From a checkpoint of a small audio frame classifier: 7.21M parameters, held-out accuracy 98%.
Rows from block 12 of a small audio frame classifier, named by matrix and row number. Rows with one number belong to one neuron. Each number is 128 + 32 x the weight over its row's rms, rounded and kept within 0 to 255. All counts start at 0. Numbers have three digits each.
After each neuron's rows are labels from the 100 clips, of 14976, where the neuron reaches its highest value: "strongest on" is what is common among them; "lies over" is the class under the peak. Only what is clearly more common there than usual is listed. The data: tunes sung on syllables by a formant synthesiser.
# fc1: MLP up (model.blocks.12.mlp.fc1.weight, 768x192), inputs 0-95
# fc2: MLP down (model.blocks.12.mlp.fc2.weight, 192x768, transposed), outputs 0-95

fc1.512:088103112125133154101088117106082122028060179169111125160148149146115128130151165137103168152103112124129156122146170170207163147156141184114182165142115092093090094094112121160122121158107172134088081146085133129168166136125136083161160152113131092115170131079120114119095141084127166215
fc2.512:149112108069109119138134137161122107145144181131096182128167152148096123169135069176077148086181132148132119146165171122170174109141171071093178079129089135151130083137078165099103128169142102169119146113127110137140127088122102126125116127135099139136104148223121169155077121123131181115
strongest on: vowel: /i/; consonant: /b/
lies over: silence

fc1.350:157098136179114128071110114076126102084115134102145122138149094086099104136134073138108093168092078122159106164122095137153121085151158105184140187128122116057147148165138077121161136139097139112098094166205125133068088149120126105118051114081116096133197144113183102134120135121166170114
fc2.350:108147131118123116079166148073189161196147095077178137144132148156102109154137064160138125168092130145093121137141163180125121128105076126089141165103202140131110083083134156131193141088064099082149188110114160079109132132160098125106121095133089137182112126126074141069109170111097145133
strongest on: consonant: /m/; vowel: /o/
lies over: /m/

fc1.181:108101146147128160107142151166109133151120144200184159095078160171088140148154220090096102099070123154082141120114132112136125136179105134119131139127162161127170157114060163134162135082118158180160057116071203151142160180068161115128142182042067121105116130139150154095153116122154090191
fc2.181:158068126178102161102122126148122198089130139122158156164130110116160110105154082078136073151120117152135225090083091148108169139129103069086085123113159134171083158139124128161145097183124121184137154107074113153120148133151092087132150106149184111109145099192117099100115131147127147113
strongest on: consonant: /ʃ/; vowel: /i/
lies over: /i/; /æ/

fc1.88:060074179136116148095099156177104118101111137099129127093165136122103120134196205048123117137079101136176177077111096101123116137178069124145083118140187182172138119131132078133123122109090106119187075063126070164162120087151143148154112110081108149160087111106147132174125142166129123167
fc2.88:151111149133149179171072146174153139125138133086112139185088147189117098104186131136137120107152173173157118139155146172129180161110139156095112127116113044065108187176064150078151061157140099163126146199108136073115105130120090178081120122132095115113102128135158113100161140106144120084
strongest on: consonant: /ʃ/; vowel: /ɑ/
lies over: /ɑ/; /u/

fc1.722:164111178193085189148147106121113111143064140101159121142167146139146076058129094141145095121077142078126137139089135107087140154158148161176103144126108113141131100117090162121088150171175132168144122133104157103117111091090135103104105101122130059116097120130099083116134119148165141120
fc2.722:111171146133087113096130094179141102129163134095137124131117121151136116185154153149115162116109086105121068097158185112130127082125198156137111160152163079124104160171146121071116175094138100180117098161118115114098117212113093153116131130074110177108151098108145096129137156135101124098
strongest on: consonant: /b/; vowel: /æ/; vowel: /e/
lies over: silence; /b/

fc1.558:110091132179093128090136105128111098112158068128116117141170050136138171104084059134163097097131128168136121144147102123124106101143099094165123164086100093138154128140174131164173186198100137118112140125130128131105124136151114131169082074096106079081157134110046156165139124123143110105
fc2.558:103109167126155125124146135083101143088137145185131115120160174138105149209105127079116126115112166064141061112176165151120083137149143113169143134123134133136145108105170109091170156101141094160119138165143078081127119125119103138156161138127117134113133152170122158129085123104166086107
strongest on: consonant: /b/; vowel: /i/; vowel: /u/; consonant: /d/
lies over: /i/; /u/

fc1.202:131171125092183130106147192113147158190165143148091141122169131142163133145153104117070126146111113128193151205149112141114123088126097150093096158130107074103107134146094150088123142123139107182146083099141106119131098086095145154132091084113132167166090119112150077157117190145139128152
fc2.202:153105123196132119104177136108144074136158184104088116138085123098139145092191122147155130101191114122174155160110127102081094188175139086137178094133152127094142154093126100145127110192105171131158073094116133138086116131089149152128108161137112126065069167180148081153136152109120130116
strongest on: consonant: /ʃ/; vowel: /u/
lies over: /u/

fc1.159:135176135138100085165158154125146126088087088142129147086083178133178187090073162089103155138141090129154111161166088127175127189144130127109102136080114110065138082137135115108159100087140081197195068095164134132136134172178113142174209123112141141151113123197115162084103155103120147136
fc2.159:060120167130089081145093135112069103157114129125071145140136092096127068135136219075113109153111059120101111087109167156134107103117130152150163156138115151092166140089159176210072156089183114062135167172106109144068145092070101174063132092137147143111105109101091141119152119126151172189
strongest on: consonant: /b/; vowel: /o/; vowel: /ɑ/
lies over: /b/

fc1.84:086061189115147110110070195111143069141121134111119147102171204165167113108130163079064135164121174108130128134102132151096094117082188153144139084113159140178180109083149130124118147108070150164156156090090103121129090154162119124118074138124124125103102084127127078123146127110103115136
fc2.84:139158114104177173147105120144133145156113170078158161105096111124108106134137136076110156078150155149073099125121143125093125139159071108084114138149161129143131091108058086154129098081190133125116103080111154101118159137108125124082137164169146143100147129098145113161163153113190115135
strongest on: consonant: /m/; vowel: /e/
lies over: /m/

fc1.5:147111165115085096111162074170147151103139141156101111130149191126112156089128152110093164115109101127140169125141112153020136196118124120163113129117105104053057144102064057149097168144210191191101156071125120099105132107144184136095179144105026066146081115142108133130131111102151162082
fc2.5:100141095121170171112132147164110115129123130121129132159148102130140106153173144101085115159172162113151126109134092167149153136138119134122150130156100089134125119086113097140080099107104169164080158086126121116144168124124128080137119080209132149089146140126122123202140121145106164127
strongest on: consonant: /b/; deep voice; vowel: /i/
lies over: /i/; /u/

fc1.76:150108060165092102050137088109089147112131172130090097128183096114164135104113128066144140094131127146141098092156115099179137140125169117180125161142137171204107123163142146128101118122132120097105138124128126112129125135086108162126174119137107104068101065123072084055130100082178103121
fc2.76:104113100107099120090085081115132104071110146190159109109075099144096098176127129104162133062143171106097184140159129131135130114138153177099143126125166128133106179075109097052106143151138141108119102148097144097086167167163106115119133150047146135110142172130097133111143127112050139170
strongest on: vowel: /i/; consonant: /ʃ/
lies over: /ʃ/

fc1.106:099106098133133093115096112170143153121131129101148106092162145042083087146168114093105118153079163132150192123076136194143127174158149082114146149130109106144092176115179056080144153108132123136134131062140150095100120093123087113104118143151123138157111117138145047095085140144139138129
fc2.106:151145146096145151198133099139092130130087137075166183126134124094195123143103131113111192127145158109112118116164124094091110092129176129187125152113164093142151140167072127067082115148099150161090099138098157086168134127116124117134153134094110186130178138107052071127137031103164130066
strongest on: consonant: /m/; vowel: /i/
lies over: /m/

fc1.239:078115188175128146125120121123150129165132117121152163167162148102117077153130095134149181104109110100151184154125148161056131115142116130071155128161139094133156043125154114132159131115095096124117077101116125096155183093138135099094142136161152113125183135083042175114169194154133061089
fc2.239:095151146145124161116089131145130108171157171095083125111074168160126121130149141160090086159094131210094152127138171105145103108152089153151105120161176187131113209108135155102055168121097130128116121131137136140063121103100109186093161113179111115127148132079122106153135166177064175148
strongest on: vowel: /e/; mains hum
lies over: silence

fc1.91:156171152135170163173129125083158156166104151158155136117094162057121095069149093123118123112124153135085134109151182098187150085113172111099199145163157113117143099069120170161149154144135123172122128079146181105149135161078085100078117067126077161172079123105077137120154142161129152153
fc2.91:147063141126152121130138146139072116188110197136144109168137109167170114154119170078082141066139116157078090143129133125130106157132067116073106129104157032088135135102125137132110111141049152118176110182137139114141133058086146148140118078131095142156151087164108143150118105153114189173
strongest on: consonant: /m/; reverberation; vowel: /i/
lies over: /m/

fc1.251:065147161140204074177152103095140144155153135134189116110108141092222120123089120100108110157098091127111093168107132178156151128120212159132147176136131070125156142179181088119126194154137172126099184128115192125157177096079116095127133150160109061136169078089128149135113168175129155119
fc2.251:115060146149125113155159099152154107155110126078137157204142126138140134163157150121155118098123150081171125171217130150122111121127102108176125141147167156107074151045050078157156143118079134159144155147130122057159157174064169116162096110114117143104133120103154110139157134122104092112
strongest on: consonant: /m/; vowel: /e/; vowel: /o/
lies over: /m/

fc1.343:109150173142081205089112171162068140110125142104089143121170113122136160131161172082171125165155155154139125114100093137117109061116133090140113096125098082176175141103167128101146140070165192190124086155055109099131118172109097115130085095165121197065166078162133099141120136108149135105
fc2.343:131031110076116143119127136125098144114170186123103160095085090102169140133142178141104118131144143099158127111166147144127179150106111105148093132122199163169118203145157105170115170119122201133111101180103034085100170072137108087112150135186159104097105080092136117146128161133125150103
strongest on: vowel: /e/; consonant: /ʃ/
lies over: /e/

fc1.265:057138132118137102125118109084125151106083124126145127133128082096099070146152120143158151133122106166076113161105096137125120114085127117169135126086151125104131120190061138116105116139135143061075171110109198156161137089083103138109206173120103152066093125086117093152174112170096101140
fc2.265:113107142190094091170145143142118163140127133153139159136092150164129144147155131081109079080125135076095163092101145116104124120183114155077091149193078138199177131087144139094174141114101106126148119113128156127168112145118122111140089162055137087186122121147096058131170135099163082129
strongest on: vowel: /i/; clipping
lies over: silence

fc1.649:078121117148164187126111160084215087185116161155135146108057144119096139082129145140114103135115102145185133124126139136151106169117071165131133128161163115129080124096136076113157136174148171168158131107133112103099093119072174094105139053175124165145133127115069076174139127112057171098
fc2.649:119128187096166074080150143089116147158105141109142133131074168199104091076170084163127102199125193111181154165165106130164117141133138157155073145136195074137151162128140163107187190114117102048109094134131146158164117114097116120113110106113138088163140162180090116130146133100110086149
strongest on: consonant: /m/; vowel: /i/
lies over: /m/

fc1.363:111136106145091095166134127122117136117143138094118150115081120135130136145119068065113096102147122162157115106148191157153107192117137141148096138179157127093162132068144152116198094163098113139121103168063098098104066136100089108141084058143096158145171130094132120135043125165190143164
fc2.363:111145136156094137100103114049111088140136099141170116163129143145070146182102099105120217153149100130116117097139081144101133138123118156102075122095148136120102109099143186107123200114157131107136132110145112111093154101168130124138217126117127080136132126156102189036175111186102175124
strongest on: vowel: /u/; consonant: /b/; vowel: /o/; clipping
lies over: /u/; /o/

fc1.660:150151080202130105111104096096124142121177125181109135117126128111088165124102119114073071129140172165139157177164089139124102120139133167092118082126129105086112105172078122161096090068165158157149109172099146134100147168094162115142160151152146146206058139097114106139134142098178115150
fc2.660:113109098133125072075178138092142131202102096129136093105172050190146083057164108142125120161122106123106176093088103164100117103158110096123109151157105117104164118102134135137208120136069141124147095153115200111091123133102134110108149102159127102133137156140160079122113144106129116124
strongest on: consonant: /ʃ/; vowel: /u/
lies over: /u/

fc1.352:128200133164128137168139123101114166201123114133107167207090143169109110178116177079102123106109135105152174091127127075093120122111128178132109171169128111070103082184137126093147197096186117098113137141096106136130125109141151106088124115124104159107099140120175111113134147133107163103
fc2.352:127120160183088085234058137110100196146138144105130159145138127173147109138097126117144113123069193148095105158125141117148091126115067127147095091151163145060081105179045146138168142130160134130132135087156129095145087128120098132151160125167110131117134120158126170123137094177110066115
strongest on: consonant: /ʃ/; vowel: /ɑ/
lies over: /ʃ/

fc1.467:103115084145193105151107120098107158090062194136111161189128066085095089139203073105130100117103128110091149128095148178136101141107081112116082135128144085128065166140177120077110156123136060152135155168084093141127191096110156141096143099089072118088118104157130130074145088156100131129
fc2.467:116093140088069170125087138158176095064172217153168084081066122106144093121091132172148140159111055116164078111135159177133120178132108125112134110156179104102032158088096093122104115098161160143109151089131083143159060092197137086131138124168078143124107175120129150083071122111090152150
strongest on: consonant: /ʃ/; vowel: /i/
lies over: /ʃ/

fc1.115:112126158132114103144098111101074160134139152183153137126116185154104159052101112109097073151091169100165109088112124139135106129194114094184155169127084041100120115151131150127091158121128133164136075078117114112136142148183147232160098130086096094130167144086128117181172138142153121052
fc2.115:121106110179101108124150169128082077096142148166083092119111187130207080165165095118102120167059195136154104137124123112123083136144144153109121119108180187147081164118119167204111184140152157104109152165095171132144168160100153082116166169132108095105113122133132143086197133156117068116
strongest on: consonant: /m/; vowel: /e/
lies over: /m/

fc1.519:087110131007099206065108111141104117116111179133124186129132151166143142101109097129109157102109101083121106138123098085112093165095054109073153180084131125144125113144162128154102114124100174050117101123136101116138119109134190184111125200198173169172120104160098150128095153120178135130
fc2.519:177180075074187148081140161149134134085129128176103148119119097166177148137120136076112153156178089174091087149208127118105103141123118075117139075108161146172133155105111124150140099143164179163102092151124150089108100108122108146090105075153122112082134118107168071143110109165113137122
strongest on: consonant: /ʃ/; vowel: /æ/
lies over: /ʃ/